Rows from block 4, named by matrix and row number. Rows with one number belong to one neuron. Each number is 500 + 40 x the weight over the matrix's rms, rounded and kept within 0 to 999. All counts start at 0. Numbers have three digits each.
# fc1: MLP up (model.blocks.4.mlp.fc1.weight, 1536x384), inputs 192-383
# fc2: MLP down (model.blocks.4.mlp.fc2.weight, 384x1536, transposed), outputs 192-383
fc1.915:533433576534496495482519477499469476454494484501436576523510559477536481437473526472563459445558512453487458460507456522468460533519497584502481500515503561499523505486481502504567491590520524512402553482479472518449465541465532512449494585503509476527527570564446507503458503589508465527479518488633442454521541491457541492524482468536451523492417500492554502442569469589419467441511536403575476499452537448500463482429548543487540516497464446534471515489516539516464475458513476462499521508499572551496487487470474469521531441500550417492552494509595521468543459540498476456
fc2.915:486544542492515528537516532500528508505496499573551513573510527503524505559465528508496492570505504491428455511446526520528502549516459482425518500585492450491456521466540523474494533513490469523600525504529510473429429461497530461511438498465534518549496452532538472488491475464468531517543495489478545451577446480507455455503485495466521540489516504481454469456516459483520498545482452495473505456493436477476581523508440534471499414519479459471492443476468482504507546492496524443514485537457597568502457536467516586459562502506509533474514478512559431532502493548469566583
fc1.916:503492513470533549486502475578529525543513471533432461571466520540493481549532540486443532465443430458530504470520527444558527536571544551528567462517471427512519443492570475490515488510510490511545481475519442497424517525481549519514468495464473543507560447470512526495550450485478485501601493503437465526509471487537546506557447512425463507490567486457524518537417471521536425504464529500485438443517420510463561451493420578465486487507553486462493494470500503513421508539472470526515493572465523540450500475448488440455527556509435518540527521527506443489542491467520445501
fc2.916:479457489456507534521502555425500547540469519471504501500554470456489505459449574549459500505428455543484538499422504552543508504471441445503542485489451443515482513530520569494535501438476482491427497502540576432503470518482546536482504559497504463444498469500479458472456492535444451503487473492466479526500513448564494451535495466502566533482424555485526499466511431487406554508505505493431586547482489559467453536538587477520481522468488526510586436434457470436510485477516479500473479441584531445516671583523544515544547437472496513516585453462548528517514498499498602478
fc1.917:538528530498474465576497466538526515492482522475460465493518451482527513497416499537460490530538521543538554501446455532449550447469517488575533498509513577485486515548513532482517507546520529535557473525451477414462537553466556505517522493515507541534457515565502507502463567516492462518534491530398488456484500430459500449509474531496456544445467457526532484522530527517552503502623493505503491424557511467529542515525436522513503483452465499482532538534556527511484498553506520501513524516501487469469490475509509470523533518562540450524526545555470509493528484475501529509
fc2.917:496523537494518421519469562491536460507547497571525535516464597470590471567501504514549583472553517479499501489443551539572504563532501592414526431455473429609505483464525492510482454514575524465478515477557481529472463474496482502455464555520528454479511497483502484534540561461477472446579434425537541433527525559559483495504513583556530431477535553593523500483497484498461496505491500531468510584469510522536473474516501525507526508516509498502522520485497468478494453494506493480475479485480535504448478556455490519541524552516505579478487447515501499510521515448516502470
fc1.918:549571493486571542540482479534504549511450415570546503466550473487459494491426488507505477518552502516524394406444462518520452545484479509493486571515556506498542482479530481474483527502478550514465527462504443476480495563558497511502487511436449448545470547489452559522507560458449537533509499391493470470467472496467473504553460514507516486518455543497503466486473531423440487431467479492482542552522530505560515520590506464513509486493492536515471548493454537515485491528389474503524596454498510525544469495439465560498502502529548444555561517520432430478454492489452394519
fc2.918:450474539472557530484552462537412500497511452392495535545462503516566521506463490529468469475485551540486536511541467502502517438455477443513526533427507475502471454541510512527543510437531532455496478423557501509543524462501525513502519472476465527509524468467533501433426503588523528495516529518464515504504491502499561436501550564467492473485498504572501503516488565560487548492498522458480487424528526447437539443474538468479466556492490429534562548464503524544559489486497435528509442514474529562493200526553476518489482513488569537465455518476471533546523523511469521533
fc1.919:487501397468537519546478506488616456554524492508528477526516561477516531527491538482472476547498564503478497513506513492472520518562564465484494514507467582510419439447510489541487539502431492513469560546536511539522567497486425463536522577472582516461553457533461500525460512509455449543496454507529602437458482604416498462476554546534541458440447516441488521549481533486494486542479515508530478494544480467541492488467454439495499486494468486484528498532567491461495577447551480558548452478488563504507549452447549566477515423551449549509487542442562507496546481480513419472
fc2.919:471477469475512461530486507511442457490449561523508508508603490458548504474441541521494440448469462412473550509546468554520483526517482505516543465499533505541482527508485457489494493575470494534554464481453501446521534519494561507514511462496454513499492502517508540525531429526545447456493489543485459475536474492524520567448472542452494506471482495541520477541489555503600506449486470492543497512485527480536547510520572483502472491482570569470520580523494412509494518503441508531467495420525520468574822457533524479485531451521502496464511544583493476478513442507498463455
fc1.920:539472494531559518526483499517498436467522564548491410511450482570456476392526500483554433504509498462562449481561479487509458504531434506489496519494444496472514487453520503498553549529629550528491496547524502546428482450464547484462502477473427500512463460473443440458502492506597492515500525451456486486448481479449513504529502462499441468517542505542509497545459399557525514474554509494447491509549517433463507477529523456433500501539545511465512493563477476479531528541509487507555519511499469411506410532405518534486503529478479574508530494479512486441448536454597521571
fc2.920:534449551508510505526517481485437573536561491568506535498467497511535530485536507514477532504488413488435554518537519457481491515484533482458497557443486477528469484495488509498502454491382480494538449489462478474493447475471475527515546549506524527513518473469476475427491460542513561421487471488531599471418559467507517549485536483555475451573459534472501469543500497490504466482536539485455562450494498459498538533453488495532467446466518418530560442549462541488486449480497534497499539542480570556509201540535495497436469404537407500482506448556490537566557456509490544490
fc1.921:469511456486406503481455485477521451501504467486447502516455480467474505455503489509582479546463501472543464530493474548583488473518509500482473474541552488550536516469557479515480525450463474506530539538552487451429449466511450517498522457508523533451516478465562478515537507485454463482442500523486493509549485492503430461509479523498514440540459505462476506517524494492481527523496483525544556465498433555441526464497518535499417549583558551431486464451444489535494499507507485507480479486467490412528497559516468475486468490480493456538490534505507576476509511422543539476
fc2.921:421502522511504515475475481463497508522515544502529507496512461475543497511508493520450496509494504514499462468485491531459456540522505515535512472515541487475491515543448501498490535535515510497455494578448485475446481485487492533518533455498525487464477507499504492461461476485516475517557474481509436565480518507523500438462508528463493523502526547505487497470517477488502474501491495467476472563537513491503470582469530441570556488462475521556498485525493466446491476489525548507482471458500479523429927523483535509547454481507467469466510489499474492489495504499536526520
fc1.922:506492429487522493504517498418588466579537454512501479497507547563459462502465543562536502537494383501523530502486508496500525528420462480411500538538455527478565493470534499556390510465549494501488442508544550444475510413479474467461505526488469438492474543454538456526483470432443496412470529458459498519571473539540534440523455490524532505475480499499444484524408435431532522516486522502484467397582461552464519420459533452484443509577500496475552521498539514465475491452570501572472475430507476542425507473493487493479538508462489505495475484498502417492532528519448521495
fc2.922:476434478533467502508481527476440513472506524502478521498515446427470474474548577548456453495485537570467442535499484506461471486512484456578515475478518451462507472556494495524497442549555500541484446507550474507467508550498510474505488459520496518496469440505473472491519561514529431515482565490552398486532544479457488546536541489481546544530482513536469522502508533547512507525539490456521494537486504523526476492543537489527514474472515460563472460482495517540533462539458513514468519523495524518475999547483535479554474514444549458485546506510457525496492474527482522519
fc1.923:573580554501509467527503465473465482472527500598452490519518526480504539511465545516497594452507522523498505486485481463479497582525445500532560457481510563528503467472539451522483484562536580512471511454491483516549478494486542553559417477483575461527519451550611456535509417523523502454476450551427555455506426404545527542524568429547470499479469456467550496477450513442446461538513530514511565437441474514537466540426525554534482410465486452552611457502499493474505465428561463482496440485532483468493529514481520512508483456468487477415517550520577455466509451544492500453
fc2.923:484522501510537475469508458545500468502495482533518517535558512541525386540538511489496430474433478514514519432483533499478520441478557474518509505537490505493484519516446537417534523530465431497501502565510503535478520482541457474459476534480488504495475501499445482465573513436524523518520460478562385495511511496550447457530506464506525484505554555462461487510509511529489559571491509464542432474564526435511511512539428505455465476502551549490501537459460547485497535508453520494471534490482537540517908576514495464513486527469466515468471457462468531471494471489496478553
fc1.924:468535504534462432517438478542455545483510475465484492521582522477506512396590558483449493525471524395489521546411487485526484547520497472520493549485529532537531485494505465503528534550453504468511495512590517533480481485435539516484469492559490512517535515469457454463563505548538514469504512455469509478564497585488432523477429515560452469567510475559484470458442481471505465516491522487460479508403543562557479498520509532522509509533546608452539489446473456459505458544508468504386546481576474486544513549470532554390498504469493539486514513445495528464506527527487460511
fc2.924:458461479540509505504530493545429488483537522522535488484489446519501478527552466475555459482547485565471568510478544483575494493505521474539439502477546497505500476439521517524513528480477496498491450484470498526538523485504439566536524439466470516487477448516492468549479474501479482514452532477528466542447499467525527573480493425466477504444508520460536461506545510481497476485514489475617532435516541470516491501491476482515497492532458408615416522567506520573458568477457502503522506504477538527404674542546484487490561478516554432510496549429553412504509433475470444503
fc1.925:503508522555410489538498509534491453497527493556502513469534504580611528460439505512495526480509438529548540465570502484537500525471480492374479539496488483489541496489458535504587487494541471549530522544497524482436493504456549656522509548538482509454528489443542456491474500485524536574540536580542494508545527459597527526447441574508552459480535455503516573589459511497506458487519419471508465540531524424477499523522525465448434515487454441440509444530422545418453470544482495518503482477512543560371464545434564478488556549582435496476481536463489473471527445520534535437
fc2.925:565454504455459513515475535546480493496435454499497530511501442465450479484611500570534510541568531523490492532507438569472516496513534493533482497456413448509547486482524460490452474531512483512522569459526454446524499567510472501519459466491509465525484558544431488553478495485513449431517535494476517420531527484478531499536561508538531511512542527518515478564517505524493509519553462501545493504538515499546466473477538493507541535489458529527482509445477463509505463476488505548509495505504444533512977506530412462523538477471607555528543509551516441490538495578532507520
fc1.926:524567446540524487469513546483515550509458526505543458523538525553448567539528534548417534503493508565545431550466542467591519514540532510449499501525488481514510505494556473590411540498506464546533449456500514477574481452536482501431444475488511468475498482470559504477509572513478528473480434563444537512562528548569561426450519486471536483549528520521530517494510502519527548525556508625529553525526491483509479500454498503517489470514533534471480400500511521469511539484530496575550544491539528452458541512490530456485487558469491457555469510467558437544530531504509479513
fc2.926:512471473502449456449499562557534534486465537506488485535500462472477460528495549514553521473482412567535463501474474567448521505506494530561538448481552456450572545535503420436498452527535499539414539526486455514528480514493547476507534443484477549524459503536464496509497526462503523535496598481463480458500524519504441589584490524551555564496497476502511525510506548453470493541493536492533466527531505460542530478510542574531511499470535460446509555501561473509513489511458492499472490470416484469509944463498520512513472526441504474500521502493442574512441457492478501454
fc1.927:472467510589506478497502501463501517512491555469493507469486570482510522502489546489494497454480493513510438539509609489450520425620427497417554549511497496529526412490557474430503471488530515474494468545483513561559492535487528469423409501447461493490493479436506508438487514577454498531544566575445438621452510563514565534467456496484515506502460492470534509503519497459492516499535555597482465472529445418549528516538547530512510489538547459472523408504476500442450531479444567581554470451572466486505532532469565468487534452479470492476527515422466455530567528532540540532
fc2.927:524443449499490494537552527472460470564472442451488527499521524459472503526513463503482504511443456513523497500478490506466477469465509596585516453489480480555570592479562427514506483545563502477506516519481510523519510471471500438511523482471468501464470453540496440504524423486493510524535531541452537456527557497488514516512527566477503511448563464499526508472516510492552533514448433481448477510503525460536468491535527497489486487436493537504491550509521460485491490512489489551464461465427484501480999456522440466469491554467550460512512545509493485490448474537524464430
fc1.928:523535493549467473427476513422466420468554550490535512525539492505455455378560551539432486552557499491543451513524515536541419545512499539448407576475489448497462473504542484572485494460585494536431460492427452532465512519505493420458486449532540463575470464556555504459419503486479546506510510546539554624546516474556529510486483481519511560540492522587520550481509501510496533452502468530388483451461483440505498475460483489485598523519465506517467472539443511518538440502448473597517518514470459422484501589545471494538500463508488525514476486606474494482477482533499560445
fc2.928:465524513548505477496483509450511576504425496469488475508464536511451423460461550528541474523484418513477504503467527490481498559452442495377442551553517520483523524499505456482494564433541582506563542545518568538517464496518477501491460453486462517437563449533502508539529460394561511436587549541482529409453456521566452495470543557484438510561473513434451444482555469523500521481520471508473566499511491403500454501574522481559467486426426527498557523540550512414462518568537531507458461494472493457526396500534514539452516509499539482442409508462412521508493482500524477582
fc1.929:494510524471453538472558533477559485484432494501596485481472522469447419492617502565589558527509537522487545521503528494489465495493602509485528498487490456469460468481575411513502586528508501469460545484525575539558497511417447455489481563509455485500553481442466415534471580470462492485495537464505560408618543474520500491493484512501494470483459600466456556461530471504501508588490484634508497520524547570538554518520453476510536512542542534484457459466522524415501563478525516567513562498541549498501443574483427487453493517505486542480491452432493521554604480528479467515
fc2.929:509524603467520536474453437521453599508578549511508536533477468562573532500482472483489404488489476556517537523464473509506477458502412504461499502509512486503555506514412449479534431521543470524508530545543501489423505538446569512500496506478469514518445487571448583506490423547497539505556437445494474514583526487503477597479475427533510515529530414562507522510517459483487406498519517452459473425567457502505536522432534452574515494536486438484486474561535533472479472459437605468495450502468522431456500489515487435514532492419541474478505583433448475458501461488476487528
fc1.930:481454470559497474487456468491462488503561508520436523526526540399523474439465511492475473463507537531539464444534458470501471570557479532478520493473454559533466576448494500563498622500431466489397445432419433546514518469511439514486520503574502471427490551483463485496516483504526546469490469487541461520487485486558537545512507518592441505549539573500505538445535464491577512478524505487445549520487445530509483500515499419493579538517583460538524482407413562497505499528484482565511469556457508479507492487532515520476496441501453493522512520471463486489483493484483480447
fc2.930:501495426617516540476535494532494477508523481568549535543479498532477528496563479580505445509513445540494603449477481500465459510516433429513471579514585396493503513564503468536510502468554513475508500508541551485517420485543523493504483543446436541478510478490474518511463467489474474513503565508464539478489563518431470556503420534498530469480492479507489440559484499472513552525449468527497486407492469442525510514493478521405504464558517461513519524535532520482495507487473437493531552570507575463418349509489507562487474496604498408533427523446474498495549559501508483519
fc1.931:496493474495497493517500579465529389473494438538438483493532518545480586443507503519528513464498487468465544502445466456541502513468497485476461553468525544515580521518508509439466461525500559507471535515555519573499500509472451522514361533511518493463523472416477530440492504504521462513500542570480506516550489506458490534464500463518516520423428506562506559477493492476542500531572533520523505544558520488489499485474493517520518522552558509394459450473504500509459499500496495536555508567460442487450524480474519529444482501440420556487444486448454493494472543478473501442
fc2.931:503427523544455535534488509484457548502499538466522506481481447492498503475544537563466529540470466533535498542533518565491501422531510490495599514545561464487487508438472448490482504576474576513537541561432514465526493508551539528491584448529475578572451476551486510568517491512477494455540543534476482457567561525498557534456550499468553506517532498505471504501465493444515496545480522533517500497469485480449510489543515494513469456448547513524502519494486519527453445482535481496475533504493448492506999471510478490480512505465564476481501524462465480452478490486496537458